config.toml
model = "contrastive image-text model"
train_examples = 48750
crop_scale_min = 1
encoder_arch = "vit"
encoder_activation = "quick_gelu"
encoder_head_dim = 32
text_encoder_causal = false
text_encoder_width = 320
text_encoder_norm_position = "pre"
text_encoder_positions = "rope"
residual_init = "none"
epochs = 6.0
warmup_steps = 40
weight_decay = 0.0
Rows from block 11 of the image encoder of a small contrastive image-text model, named by matrix and row number. Rows with one number belong to one neuron. Each number is 500 + 40 x the weight over its row's rms, rounded and kept within 0 to 999. All counts start at 0. Numbers have three digits each.
Before each neuron's rows are labels from the 100 images, of 14976, where the neuron reaches its highest value: "top examples" is what is common among them. Only what is clearly more common there than usual is listed. The data: made-up ball-and-stick molecule models.
# fc1: MLP up (encoder.blocks.11.mlp.fc1.weight, 320x160), inputs 0-159
# fc2: MLP down (encoder.blocks.11.mlp.fc2.weight, 160x320, transposed), outputs 0-159

top examples: yellow ball; red ball; space-filling; blue ball
fc1.279:453552500458581487507450435483487438481446492530533483490468480492536523497556459495492491515500565468518442481541486499401465523472541517538517518527530504503540386498502508536507583454503479512524463553574476484500473487464468441518531540529520438413432563493547450451485491541612509488472534499501495515473493498556484553591482529544514446444486473495511563582501515474450517501459534524454460462479506598487541555501482495487496581471463491544488539422483546447502428514543538
fc2.279:526497513527419503495501621598574502521443484538524546486592507524464505497460492476512526516512464445460454545573434506519520448492444559423508473505485494478563537488443497528520487416531534507501499442476473472484532516476442506428568427527526519553544471491495448488508533460447533461482494537479526536502506483517499486511461509467510476587462480554497499490504455492504458491536440517460515560492446562563526490534466564521548455541499464501501523502541504535457604430403444

top examples: purple ball; space-filling; branched
fc1.170:609538487487506450530457495485539463423482451466515509541511472531443533510503484449579506539488455603575483471527428519494479458461509570498464542513484568467457512528545496509523521550464564560495510547519522456516496514485521559578528471519592472550514441492472517482468478481475497504441532473538491429509560523524501502449475441464484557471545480494442605496484470534474489523495496490408467456516470500505520473447460537469509540514593514489524463471545541596480538438444457
fc2.170:463465507437462546503583503560498506506526568496464450500528462498519476524527494498470536485531476473548522466421569519463521539490504451556498515488502478593510554487504542534465530454545421459509416481459513536518510442539465491492423499487506488450432524518494454464520477424491497522505542525445498565521461466440568488529538544508487513428530481488521471587511543492597502455496464579454518471490483452480536501474468508486514431563513481599546517450446513417426430516485442

top examples: blue ball; small balls on sticks; dark backdrop; balls: twelve
fc1.101:447507592483483531469475484440527496495528476503524547452504504462461501480553527501547469497474513536551534452432425469475482480561514511494488511508471513478500467511511514492550495419415523500519538485479442514494525595490439459619514524545502489512442549541497481550366483451470520492465524550524530498444566509565611378515512473486435468504482462474457526495477492529512511515507520487446488538484479475512491518485453513488526439534524553482473577477463590532446512547517563
fc2.101:465438568418519502541526500465581477562487543484422433570459466534503481478491488511530533531486503531483483500496455532400580466496488501479496525531473514475503529483564474526494495566505514524470498520518475485551584502481496414471515502532489456400488441562535531466532473543525541576566461486499474501557484444528524440471426510531581487480488538480466526503406503472465560525473564518494513365517500515579515503505516437463508530481483524532444505560504527494542468451501525

top examples: space-filling; orange ball; dark backdrop
fc1.298:526521479507500499544496460532517483539427527451483532508516529534464473502525462475460473526524468487476525565462505516439574448466505455462496597506484545505590453525533513543427503494531534455408492484391498449469490472484492514518558465524532541535452526495474516518513433491453465500425501519592449524433483512532484526495484461485473576501514514428477545490449542557508555617469538469469496458573468552434515481454491588516496509489467478571554535446493510522486458498585513
fc2.298:499449469532506466460425521476465494495475455572531452421581553507471545538520485544489517452535509482563528441524513488631486509497497534478490458501497521465475523496538517457560480436538478480487558476505486550524511472527482448554514496504486445480553407464501525405537479538581505517468550580472546486489455548497524586486518562547471473531474486433454508502538483452425495437571504436467502497514540406524521495530478513495537402432527483550463531512498504491474471528500468

top examples: orange ball; balls and sticks
fc1.28:547480491474473471478500520443496416508535494469444520452552540511557520531533479543515481552517539461508584601510501500529526480553443461489587505519475460493533493504431454431487540486512560468529573422461449518495511462569462507548594526521560507500524517480488539489516525513406519449538551495451519425515542526523527466481513506491506520547543470491460523464512535508457565549439435446511420507564492551473448446476516445494499519473473514439457513443505429488559449488547442
fc2.28:467528512499486463499469578541480449541508537490490460472512587532563495473502446453561499521523486483515491481558425508514521425517494547530501505540431501462535548445457484409514530513549534529509549464527492562558506512554442480485516444620574505529482461473513511497520558473429587471545466501477505463476569481598455507513518443500483493565401512584503511457429462483465454542481494453398479455511500545520509471494526473464509502471489506462493505544448501546519512467550468

top examples: balls and sticks; balls: six
fc1.159:495514492560464462555557509511421539494535520551520536500520521515541511474541535444557521472495453553405505464555473504509501493543525502431468506469570503505455511517455555529507467526481433500447503496554539552476525479552462500485540487458526438514541534491540482458466537569542445508531483499563459527464544434566452555515419469553483418470473568445508518522390469434437492553553472504447464526512513487522501441492571506497560517469518518555503503541488531524470468491378495
fc2.159:525523591550565564475509447521511500492506518427496482500456496520494456508510487511445496516493533507477515495519571559452495507522488536539541489521483486524501538452480349511477531549502522534478468506495497512506556496481417538503501517457435485540508470459555490484507457483490533516491429444506524484511558553497514463417520453440496540476491408554469553547471489476551594510499468563468530533435568484451489632461432494545418470560517516479424513457496504556474464497488500

top examples: space-filling; branched; green ball; balls: eight
fc1.258:543556514560487487490518456558527490508450542551468482538520482527525544483500511469548501536588441566465468525492512516527470455517496464500446451423424538376545530468501465561490507437538475424440492501514516507430465470498441512475487496509510539519486528477564493593486426472518536500478471441530546487542496505502470490427466483482557511544460531544491549459534483533486516508462550498546487518473427534417505520518498641457457497469499490517549527511489468403477500570503544
fc2.258:609543506465538584508465494483412519507562512491537536438467528524458442528609567464501531446529483452491504524498479475503510489548427529463486463500526486502490482497542533418414473546551552533528498485443561473505480418508575455569496519531483506433522481435501533447529489585523477497590535530535452505516461453508495559507509454456482528537464532481513513496472472409530559521541489498480540477486484493453537495466496495464464535583543469564470534541477504488490431529534469

top examples: small balls on sticks; balls: six
fc1.282:530550439490513504549502454561553517560512451493541533463539574470490499511496470486452485502530504503460467472442440484508501540558557534512476430415564539440541474526478518551507426503486488503536567514534490549481516513499499506501522544551463574516495528437501477635440564502506518532482405535414410559448556518475454507578531512533483458558516459510457531532521440525495454486520460443514481487504473502477487489455516545477536505556449493440504493436457453490458473428498509
fc2.282:404518471492488516502481524563514447524536521481439502566463449526486463491531483482496547501473518431466477521563528496432516551435481502489529515526455441532477559495549462465529545530514489474452409465461530558487468440540543495539458501422556490516497451503512541444596539569542526508542520519508567404505459538479544505476505481515399558472480485504517400524459529520464557494475518493500597446513499474540492472560475533542511524455579517568493464515510571512497543514454514

top examples: balls and sticks; yellow ball; balls: six; balls: seven
fc1.92:512566577530452460461452489520545428502439484475458521539445510502505492476495412553506519522435522528514507455512594493402446436552529517530471405413548509480523523423560499536523523494480522449469476551465450476471542479532531497484544476511531451530517507520540490461447513461497499505500481533546420531494491536438453453501537536585566432497547582511501536516523510502496580498460471461412519510471512549442528487518517513522544527414536480546506449555473502489484468525526482
fc2.92:492459441542493504529562475498507544546544490534534486487546486430488531530503486469544476526529483533449472490470407493554513507480484502460510599523416499509467505547440509526566482541450471538521520506505426536537555487480462515452520491455478480539491563444508450545509437532525527508559500512457530437494513483568515548508417402472463504491455438501539427510446525534454458493413514577470523500513455427487537499481496442483441451588451532471444570458517483473508530495518416

top examples: green ball; balls: three; balls: four
fc1.300:525474533493452560521573441480523479509512523493496423476544478506528476486505417569493559535553519509449527500518542542556436493467478485515481458479568527493461551511511495414469481453529404523432432444568537521476480507440461473494508441525544537449445489501513479490524531517515461521499458524504520477524495583536443528531533475560566575474544514532501487633495474521469505457558493484501549547469404573524506466472554547469548477503517549533472502467457474558492502577469521
fc2.300:450517559480510468468489467483480500439563528544579509499451575554528440462457543487466469491513529435573508496444514459468455508511448519453454490465563498546448451438506500518455484572501471571479443580469536493469462554544553488546518489384485543538528570505482462427531514496478469456461504564498512467490550490461536519500588527489475506485478479517538540406546502423449448487588466514502511481497552449541497523546519428516488483471468490526523470499536553536534451495541523

top examples: orange ball; red ball; space-filling; purple ball
fc1.143:505523545560453559481455520482496512444504431505527441493453532543456516465477484494591437411459494480499488503509511493494528550498568461484504557510504398538498476535556515477437546510505459493478423505433475463481498531478504475434506438521422475521496515433452529492526465575537505519504432497542552484517479529616504537575548556496495499571463559528511494455533441517527438525536515550570508483494521482466485498479524464435483492488525453499491560515500521453424586434476563
fc2.143:624500547474512416562482501530482530513509564493518531466474447466431485517480437549508555463538445544480471441569550469437531551493506517490501490522551515510501413518479560511447450498476420488497436547550530482532448453480448512528481534496454524455547507544498506460439521457516484589477524508432548470468514494403485514497592469561517444523546466486501482529501510527554472527539549437488506492487499483566518546532460576512555514475513457557558500487401483484496490499494521

top examples: red ball
fc1.107:445589494506499460549516476531505484511505494470518516522482470502508482496544584565473523542423551488468456457528535458566497532535487570576464541485548480516468549430461511452494532576462551448543458498522543540497553466508503514503567550475483527510515509520451506455483523556513502510459544549555449466412510569514537534482485448591522441444423522496447572533484458433491453553469549534540493517441480517496478567525484544532489516512482537452458386467471505504462441467465482
fc2.107:586436509552492487505492495558520473488516503535455463533545491517500442447549469486506498484481406498471479590528438509510503459463607498481491476555513538510516438512625505513468471532557535442493528572457545505461482525569515536527480524524539554495482527531506449450490433532488471513498476543460499537531491463434485471480425522513536520571468523468511463472526556525483470523548449494509464423487464389473550522462474468476441461492487415536474592543494530481481512481574470

top examples: yellow ball; purple ball; small balls on sticks; orange ball
fc1.57:440542540457418435514486488450441466508485494442437545448504551452422528469513520522470465511502575577500527497502545553515454516494509533514542574478482463493444439529516486475534483481490410481464503498437490523527478517495559455430503520529518525540553512515490509482548433480504476510508503477503508432479511527497478521497501521427543487476475468455519484387619517582477578489402478490498513547448497464564522495453490535525511558445524500454508452420462541489561516456556502
fc2.57:500492441517456520484542492529544508479540497492465482494435446507543556476525409495535533510475516459463487525467501470493468502623480517549452488434573521542554576455452450463480523492460545460501579545555514521502505466535508439571534563473501527454433406493460411485506572470546474569486496492466436541533531514496511488549559472503466490509524503580526508543491561462512518481562524455493490526591536478468535454487464506384460521501514443525472482473534503475478556509484465

top examples: green ball; yellow ball; balls and sticks; balls: twelve
fc1.287:512484497555592550476449514504480446500545515417540487547436446533494482514562482536495469469414545549496473596519445500486564522476503508504475513441523541519440413562482498558480516551540505451503545455544532521449565521494429516483417475589456444581547489525496478473448454507505496490516487502478592493512497526450495541479502470475488533507526490480520557517456518473545509431485517525504493502439512532452491413510504469522452570480496598488557431499500577505493483484456464
fc2.287:481537456454471536444526531487487481448534526596487484496493548501498530482450496483540514495530473511568576420489541548480454484494541519493478512560522467502482531508489498499536483474496479572497463573451416459545413490523536519576500477436535541488387516481499541465548511531576492480536541516515488578436467536475455516530532527521535444485476499468469513513571494519436511529498527481376521565528470440532436505484535483477535515452530438538448592467524481562472498540556465

top examples: blue ball; dark backdrop; branched
fc1.35:555512513529496518454493455529464502480472493473486426491573490543524559426486455476519470511563555487466483484498474459499452470512535566516552565573482472489535467508477480517499496533501446490446506588544442448523448510516474465499416489529500468572503542513525532607548453498511588465526537521535542603439478498567522532575500531473439504474491547462487547518478493553444559477521523557504546545481427549506554498512460488486561467560444446427514533441473524537536493488448510
fc2.35:477540617457506518517455575502449486555537490470484494591554498459434550500453521463488546442459494492489500552489453532543559538463501470518469469511462507507612514475478521523496456471481466538546591503482452530470480481467522453473526533479472485494486528506552505428462487443419508513505448497505454474556514441473539480527514556515538566487546452556556547483522466581486492554540536528442436490467556436421497453532575519471457497436517445501479482514522550481425522537508497

top examples: yellow ball; balls: three; balls: four
fc1.277:508548482480539498434463463466469536545467569491523524490490478517462458498424523580499542558478438563489463545458579519486562469447465571524475484472504555473507508458508414453540494525560476440563506555542537554525492501514494470418516507448497534486503485599488444527487507452445517533527460505421517584499535490502543428504547455467555447509468558521538449510488486436507467486557454480545479513506396540474498570474517501452452473552466470510497514467501425480542467498542465
fc2.277:545415530554473498527548527507483485512531518538454472546511516435457545487556500385508478428497480475508505483503546513560456542478498479461515459456505381529465465505473546533445474452424462541555448468519566439437516562536532515546466532528509472513464475514478504453419512485529478525495536457578392445523546574553483517494420526502464523488483491481503498468513512544501535507449534573526498496554508536497443440569543503518523481472523526440520513579482516530488448551528533

top examples: space-filling; balls: six
fc1.169:455513550478424495482522419566471463497500545559435557505505493556464508561505485530544557528594531501488472487497467536523479492497501496456497505484557502492423581442547531521533480482467491475510463453573484509501484513537525572541513492508493619449503464464580443556512449526548507511488491443413505458474452403553541493450476508463490535452513539518484518491460561529496470501444559507460535481500471496487410493494442543513422543487522448541462521446585532448529503524479504
fc2.169:438522506572555497582487536520509471515408467416564483508441490526523449438505548456540510546505523462494437565457526497494568483508485405539530481488557506404542476451540525486485485519475520525469561536468520457583486434462570481518486560505482550549543489523436478522551501436507529487501486466481462506485559521453499492519456459497518478504494527413558552503490420537545481544526465494558496541481508540479533474447521505498464558527537578488568533469445479520467512412459513

top examples: orange ball; small balls on sticks; branched; yellow ball
fc1.51:450513464455495546419550505450473551500493558452517551538555505536534509495514457469528474568474559528492561509513530529475499558470525494470554521516528525492484480478587535470491448534459506483544508475461459405557427433525447556492480527484455556480531439500564486440517507523561474470407472465450483447444539521444443543549530410483498486535455502455474505578536484508490527466534531532443529502509517577460423490479481449482571553509447490531536529483497495551433551514548509
fc2.51:576465443487456406456515499567458528446547504477449423449436523550502460518531482525551544506486467443488464504504447480491501522489547534553512518595573493461438542524465501551479547529539492540499515486599581506520514512502523464564580502428460401480457508474499491476547490445494510492527516495549496549517508451522462462545543496473550579480524458535413547569508556520519495494467557542479480556533510447480524431533504481491478462519503525451492524456484523482459425533486466

top examples: blue ball; balls and sticks; balls: six; balls: five
fc1.291:499490553525551499471483479474562480523524549482506537517484530432482529428491500496504467495526542480446488519556557463500491469506491518500536364547488472477600502490504525540566459522483482492503444511508420571481463421504510456446573574515499497515427558503511538529415530472486548492577459528504541438514540420492556514527565540528501499521495512511488547562483528463460585463490522536521507428547499508513458460429571436501543511450454517497525435488502493482462429558454524
fc2.291:503467455528423460474500463499557545559521485509535429504415424549512484510464474566464454559450509526487501462494493585481495475544574452471416556508542517456471518558484470524501539491435480516529560512570536509465550552493500476487480416531458496463489504460448564563499467575527517502506518459523500515542442510547492489459503518492480492575461547517494433479491547494557480478566562526459503575454418501443527469573470504486447456589537530458471526495489470459486461520505440

top examples: green ball; small balls on sticks; balls: twelve
fc1.110:497531482456452559494601486493506501492524498498503573529500492453595497496503493446528508508503454510547520425495558508494429416490550465530542498501475445464482449514513468515432563472444494536438552465447551461499485493455490455503499482514505498407572409486500475506474426491444544539502474490470466568483492423503557516525496543508458535519561478467549469523533482546460512391508522460488511474449550493584502479443505432492491492448422499513471543471587434499508470556536504
fc2.110:523491544466529470501468564544501458448466484458504429474469527521446474490467491461520491532473533571486497518539444443500563578435520500479498475454450522514479534465493510528572506536494564509527421529535474560447516541495491565472556470493476501525468513511535474545548610441559459527543553442482542436502512578504497537555519453452547519526511508552465459469491448550519536497468484515513417478524436500482444532528410479408437554526549483529465420510477469483481499524519415

top examples: small balls on sticks
fc1.231:479531534461524494510447510488514456509456422466460446484574542571481573491472468481463446466440515507503526481457520540476486529427539485535489493434501558508486467488501531478582455542490566507475543550489478497459483500497564414562522522472516581497435519492475467461496508475496589541465510507576477484465557483549541465484578476568526567475506564486543524495495566524481495469572475508424460525474456453505428536502474498568549556535501567501513562495564492549448445477542440
fc2.231:512436463526451448538457507471401481513507563500599533475458471513521520453519540499568561572537518460502468462558452476557493512561453468488505440498449472476492482509515486468440532453534454475525432497570528471558537553512471575574459454519496413511521514518501482446447457491517436483539457531495470515584486482480482564502493509536477480497502492545476491504478468520505505538426512470572611466510535504506531490510481549475428466493464465486536464500422551485493531459480609

top examples: space-filling; balls: six; balls: five
fc1.99:453546471561551477531525563588498534543498507522443428537425526515500516486493476482485485510478446501482557562450501456426479477499544543453515529515415492564480476445467534506467443545468475608489517513475493520501509464463500489597519400575540535473483558524530450447495479457526527493517477476585487479460485535448558507470530492429434467474503506535452563462537564456554567428459509506568492517466475470449456489510526498451510493536516499459494517544562522503461504556496448
fc2.99:513516512414461512422456465471484453480483508469543530533421408542491524451492543575576535519525504487506495560553575485521499518552490520510528404473564497511552524526513445464546503510504574465512481534536539466513511512468480481548450630486448517505594477539495538514483521507518474562488494526522415541534556480480394474502467449497462475532465534511561485496526494591463458567541505459454470589538501519469502549448473450526500488497485504449453464488492465475498483515521518

top examples: yellow ball; dark backdrop; balls: four; balls: three
fc1.305:533513507476502498430511564542490544487552543496498516543500525437531511448450530509501574535464493530454466405540468494488476522494465528495526544411548442559518523470559511452449520503499474512514530515476499569480560494443594566517542549494480480468514578468541551505492480548511523517401511460541447493501558475537539539535406492473466545447479520501479528527431499449525533490542455522546472462503479475506436424508597490578449535455475566467437438533461497492496468538456515
fc2.305:569438509565535473553516545456478494519401437484436533468487488594466492482514509468515454504488497559533538533500520530431506488547507512503493478497484516439431464559494518488552476517480458510499491458492491497526486482515497505455488532471564474519527425481506493498466534443526485493547459559410496541515548486488543496549511485619544445461507508467489536560420505524464491520572482559502533527402478502459546565551417547472483478479458420560517551499508419445509493436557456

top examples: orange ball; small balls on sticks; balls: twelve; balls: eleven
fc1.240:510502420523513570549414496532475542564516494503491476504505508502489518571493524546568531455475496503535596497504565533558479462559552573478524469457539506485493519466533494507484517454575443531506446500572479447483487554541534506468539462451486525479453491491545574527575467473475474422413434506518520463512649538520467543559482525480511501520560479577509540532543426508510447501466487454485528464521495512505495540473501533441481468519442547497525531460504465548451495466466443
fc2.240:480521511483464500470542472438531495492505502504495485527492605461537458524538488513514451481503484486516429506408448539542569543481508516482535509564485598531488445547516471508494450514488525414474484571442525586425510488428424460466437536549551511530575518476468484540481487530509498523485452524540502482434440447527485502437482471525486470484573574429480524473501528478534484560532500451481537552463481474470546458457539450516517563498539528478493498536475524462578401530515571

top examples: orange ball; small balls on sticks; balls: eight
fc1.58:570519471480521479493483490427466456487435484507569504571480584442475488432551412513420544506536569471460462501534462436517527476467554558466478471500564505475527473496525504512528577408507573473522507447544481483468471492474456551514511509541502501546561488524478471522495577548525517491474487542484500497546552471531516545525595511498500509592522484470452454555491436461456449511441551504456486553527462544494498562464483589496428572498518483460478424520461491471477496501477499
fc2.58:399479519582445496436524472523498479528545500452479511500490454502533517559428492528531565500443492478566544494519554513528484492537521478545487497417471522515452498465572533511432412590554514519462493548513544546507523462520551412460490525441503490451485462480500532472475487491542531471439450512590477442481483470481477536539464471528476482488498466550503511482497595493507543486530436475503573476438576470511521403521502520502539484525414479508493531464609544528523501520457501

top examples: red ball; yellow ball; dark backdrop; small balls on sticks
fc1.229:431516494457482519489562416512507527475538494453507402517487455441478556437532516459443518517508571454433517516551470565574486482491521497526464515579545557573442510485429425526526451478553509517558459484525479459554464543456508510466433531504469501515492543508560476534549475443523497577479534561498491491571444549491513516481435482526518503522535491603535462501472546472572471453454494475487495498474560504515448484486529499474492492529474549522441528529446574482472587546497487
fc2.229:488476530548566479406467599533480504473493484528492601484495465593514441532530427546548542514495467536461450566503480513453540503446468503483578472474509472459528450480564525474485529485489511511457559554496471509484527419542499489428543509463567527511472506506466579441449532604507494490542510473535513543449508515474470565474543503518472523472471558460525492494531426478439510534487488488439498481521492506487523521536479458548535499532466519530581455370553509488475483462514454

top examples: orange ball; small balls on sticks; green ball; balls: twelve
fc1.41:442554445542509433534512423507544505480507543501501542489542525547451460527551541565558526437449530467484559380520482515468493490553537483487473422492467580462423438513505543512529478495508486447471499536532530492454516517505568505584461485495488478438396464481509594536537547544546540488458473579517470396473531522525455520443505461475508539483557487524469487456516546501536508541475489459516507434480517499451455446482516483539479506517526462483480549481543572525494436483494475
fc2.41:524422427491511468539535456527403507494509504473528511482511548534468561467496472470432526479572485536492490412510528536547559474459529468483451477468530557540476467557509538431523536487459577497511464526546497447488493544433469495499527521525461460587484610482541517458493510480513417464494500434475552536450529518474488457516532488448433505476427466506510487589493551511523486535491494504509550499531428411552504541498499501542540563534476566429561503487484435527492536542461546

top examples: green ball; yellow ball; balls: four; balls: three
fc1.135:472454514487522515509586487442524553488573535466498507474538555460472458479468463537505515444531490506587575450488537427480497482437580443472496487425516550445499456497457573462492542576529490544526499435528506532514443492494478530563465467495494450549474536472505491512575464439440477484451494527513465521439462532565485471528500494558519524491560542494502554538502523481473505415507563408511487534421447500575516455521502508540502560477516470461469537538496475564440453549519560
fc2.135:476558516500510577472532490554497513436619512489542576536494534419466473467509497633581502527436557488538469482482516475479491489441523449508479530475542493482502503453502480505531542539532494550455538485466481409419453555525488491480440453509514455522494457492501508504510481460532496502542493487478512560410507551499482500490497539563524509452501506447566529490570484453558514474441511452527540442460503442529495439489528517533458547447441512550470534552535438510541442541426502

top examples: yellow ball; space-filling; balls: eleven; balls: twelve
fc1.103:477531495469479514426525463516419519544506493525455516458461515564501510512499491478543551471511545553496506439472486546502459519480493513468573471450522469503494448552447458546548443451466475449507458468545471503577502463521488445587493480588447485390433508496539463520552478485492518496531561464441520554461515526514538529481474517549432428566481548474477570565481459491445462530457489428502512413519465546497549461551515507536497513481528477483510538549550579414466539530508544
fc2.103:459503489551554607553555475475490522495483491473505488524450456495450459458540469487534493493456501409447538532461484438454566540538519431503516460518485540590493510550545487471471555558495555473560551542476529538475449489546469506474492473549533542586457470553529500500495500518554529560460429471489591501448507463515416443538492535512510506489501502487502492538505573440517543499505441521476497541460571432436433480477530545468513471503477514560475417499420512549484489502542452

top examples: blue ball; branched; yellow ball
fc1.237:458523514520463489444465534521506417496511464487557558511481525541478493442539500529474439487467506540543542451587459428493531458508531485420596539484482525521581558514576439457530516416502531457470523467547436501520436551496519569488448542468485530465413524531506474448464512520524518425469530598516531450523490501486540486515512524499517510492533519401559540474548514538532474560478505543474538476454509475533462494496405498512514531409442509536512550467480460523501550485504520
fc2.237:508514460463522525469602461441559482557510500532474510536498511423537532549403465504554532580497518437470491559492480557482543521486451476502530468509456480426483490521473520474513485564417515561524605437528423488545490468433544546551481506534511463467532479537564505500526473507465511548508464507454468532480479534497591533527496475456464474396518492496510424508466495509475497506497546498434487523553490559450513526464550441498516532567397507452490496481525493572536491531475482

top examples: blue ball; green ball; small balls on sticks
fc1.76:538481585510534400532468509477469567541550432444539512466485497537499461444586462464427543533441520491530541436573433544527517501474521562524526554493528450487490506499509501575500416527458506476512511447525518524497534484510552484525521562505520462451526447518473506522459484524479459481515484457475509499564524505481552481509532421498544478432605476480496584483502517548519460489448538500490434526497487500439464498535505492413492456525453495562448519508485583500572473476404486
fc2.76:541460506467536583481519481539532526463467540530480505481532530488512514586475556483543435450456406429468512466442523502563482505517550444426453525475542484508489505494560546492479504498503472545521590603515446539482478510476526479507516433539533475464473434490545559480478536481503464452494528510518489467411445501429478435529461482548459520493494447515533495571469530505467551433512553523418504479484518507524550506423520492596502509426524492464557533478512420517508506422513507

top examples: space-filling; branched; balls: twelve; balls: eleven
fc1.3:424451464512473469514462502483504500450577460513533537543534478569496571512514487544514465470512505544482482531451558503502494564578487496519437478602520471472479511535522455601482468528484516500450559506494470456453500476530511548480480528546533505462407417490494461488466465543559488519525520498467516543469505453529458522519485526434473558467441450508492588500508481530567492521533521502482448574566487435493497527439451463527528442528457421550462516578522458569558507428509453
fc2.3:477542530474518464554542494528424458516514461504479465493516483574513489478489542487522531502457457490599577468548448444520474480448487443459565536440419491492587566510520490515528550459492548475562477489508415521468542455454483495485389524498460482525566467554534533559478520478429414473502477481550452504435541533459555436459510574510522504534517472468502528526555512548543500500427447431512521445511548438489526492537532518471505533504510478504504509484532511460456477498593521

top examples: space-filling; balls: four; balls: five
fc1.162:512515469554455510478476532473544502453498468466499468508480467473537519491536539569496520573511498582451529432478546552484482481446521474476579465506476505484562487432523491465474506549457504571494503461489500529522545505479506599587534489459570487501532522419504519493494458514590456513482541527495472495512514492486447533526535477535489484410481586478530514508413561465524403472453418451548481451542536460383538525527488532437467477535448519521444460496517498478466460545561504
fc2.162:519503544456496469469518458554476509566485475512462552447462491569486505517463501460478527513459489498524474584549438469524528524477502539526485492476520528554446491523524519564535418556550447486504574495499521465469491478526541532461441527511460482588475431537482519507446488581518491434543469494488524458455500490488552443547400560555528533546538415543523543495462429476500597517581531536498501508444398551541448502471471438514472530443523474498525497505449471554546459472491512

top examples: blue ball; yellow ball; space-filling; orange ball
fc1.106:529538561510522466470498475583493448495556487479465478479553564502479461483563449596463450525417504525476510517488520509498546508479517489467494455495491550468572498509449530564510462454550444524511530469534482483516511511456490499543486486573531587442449513489526552500418512462459533440535510472494538481532474482599523527461540483447516462478569563524469442503493484499483572488426473437515474526546485425484410517500452481540444547500507552464530581478411572538500488514554500
fc2.106:471518546438460518547447511419584490536457523464498510465558416517484535505467550504497596453536519524453475476518457504466587484553492472519446520507546513506506521568485492490461506556503546503459505521498523503584488519538490443495486523396513450559515489553498488483470467578506570438546470538465485512502464521509446462491425528529554427549454528462487540527386480510448440511471548518516501439501463501466443507479561493491574509497455572484417491530521481558490519511457473

top examples: space-filling
fc1.245:445477555451592454544506544553431516485491489565516520552547495543491499527464492504473535507502497553524559503511490521595535543555584511483408519589546540465534504489492463450506513454528433420558513449522489550556557478513440528523486460466473517406526512455541497538471504446504575510411547515453524457449472531473514471456487544525418479453489458544451539501471475473550477486535519455552487505477480486517450509415499522472474546480522481493508465508550591479480514517475551
fc2.245:539484460528456492482442489492536494428513535507482482512509520505495503453545569502493552468534532450404439468492571524487432518517441482497538493450438477501489488552501560523455450547520569508478576532490555410453450477509549539391472547535501422544518512548509485532538535538511521476655477526530534526503517486520472448469504451443560509532520543458514408474511505541530469504466446518521485491544515446459542485473480550475555485510490509520478529526529452521464492503573420

top examples: orange ball; green ball; balls: ten
fc1.36:480484483523499443463500486519512519564511479526506523484518545549504458465545490526510574551413538467541465521527460508520523547530523556569467477525485520519449531454540492441501499517485589451496451530581534477521547517548497522456550476508454479503533502466539580462459530569441457523438482505518504537455398492510516511480481486466503498524410474509524546525570397570490514561523497524593549460459537519473530450497442377500506494533464550456475479505509503463462533541491403
fc2.36:463464497520470573478540454496570498448531549457553471520463533484498454579455395405460571449544487531423521498494497475515473436485531472551550472535458512482506488522495541530541527517486491493527598508557457525446498529450559490497455536461506520529485553491505417497493528526515552457471497532484494551529490566461478503481526554452467547569579494459473400528456535400507466496439533493472568535532516519519487510502507564473510503484451463484497537529424560500499533425524496

top examples: green ball; dark backdrop; small balls on sticks; balls: four
fc1.151:596503446455475524452537524484521562475502553444508453519439559477500511518504504539470500462477502515529464549470508511482441551440494513472534485547507463459441472487490524470559463500473481503491501470446519545517510553491493540495472455488570527519429508544571526603592508546475567548482525542438519587479535462539452558480481463479548564496481437449527503549562473477570528507554546484573454525480492495544430489565469485524394522476531441483447441494523478551511549493515461
fc2.151:492509557502536476530510498496420519525464499559479471566495404456467534462429545537577516506487493589492478533501426483558482510503522484517528557412560531570494583420507475452535461451461506489516474501466504442457533532482488438499481477466476521486545497500478514473483477467524497497488499485507465502452520590499554530501502523534472480519438541472498396484493445469521460576453507528432399543474513499506530487452470503473505483422482572567434548525552470490509512570522587

top examples: balls and sticks; balls: twelve; balls: eleven
fc1.317:490558537534537470479534394465456551554507486525567562528514523505536552441489505513495470519474505529493443456505514531505480505472489486426497521526470576466550496405507474450448506520484500452532485529469475520473537486473489520532526494502397495430565486558472499526585515560518465461475410504523510526481507630470434543542516508521460448454497486478446498485548495523538557587500474547491512505534421548553441481522508454471526462424466568500489462538441540482516525540557469
fc2.317:531488455529460467540451526479538482456454495507442523487503499434499518465523522538452545562536545467466477526414531465483484519542458560555502393480504527487504500543494519563493453515505530419549528427513514446481524506514488521452565472557472576490444515473467472423480420513538514533479504487478569494506525536563524489508573551473494552614441508435499517475527564520454420481532533481547481471513513499453556520473413483488487500561587485426523543514491539451448502503504544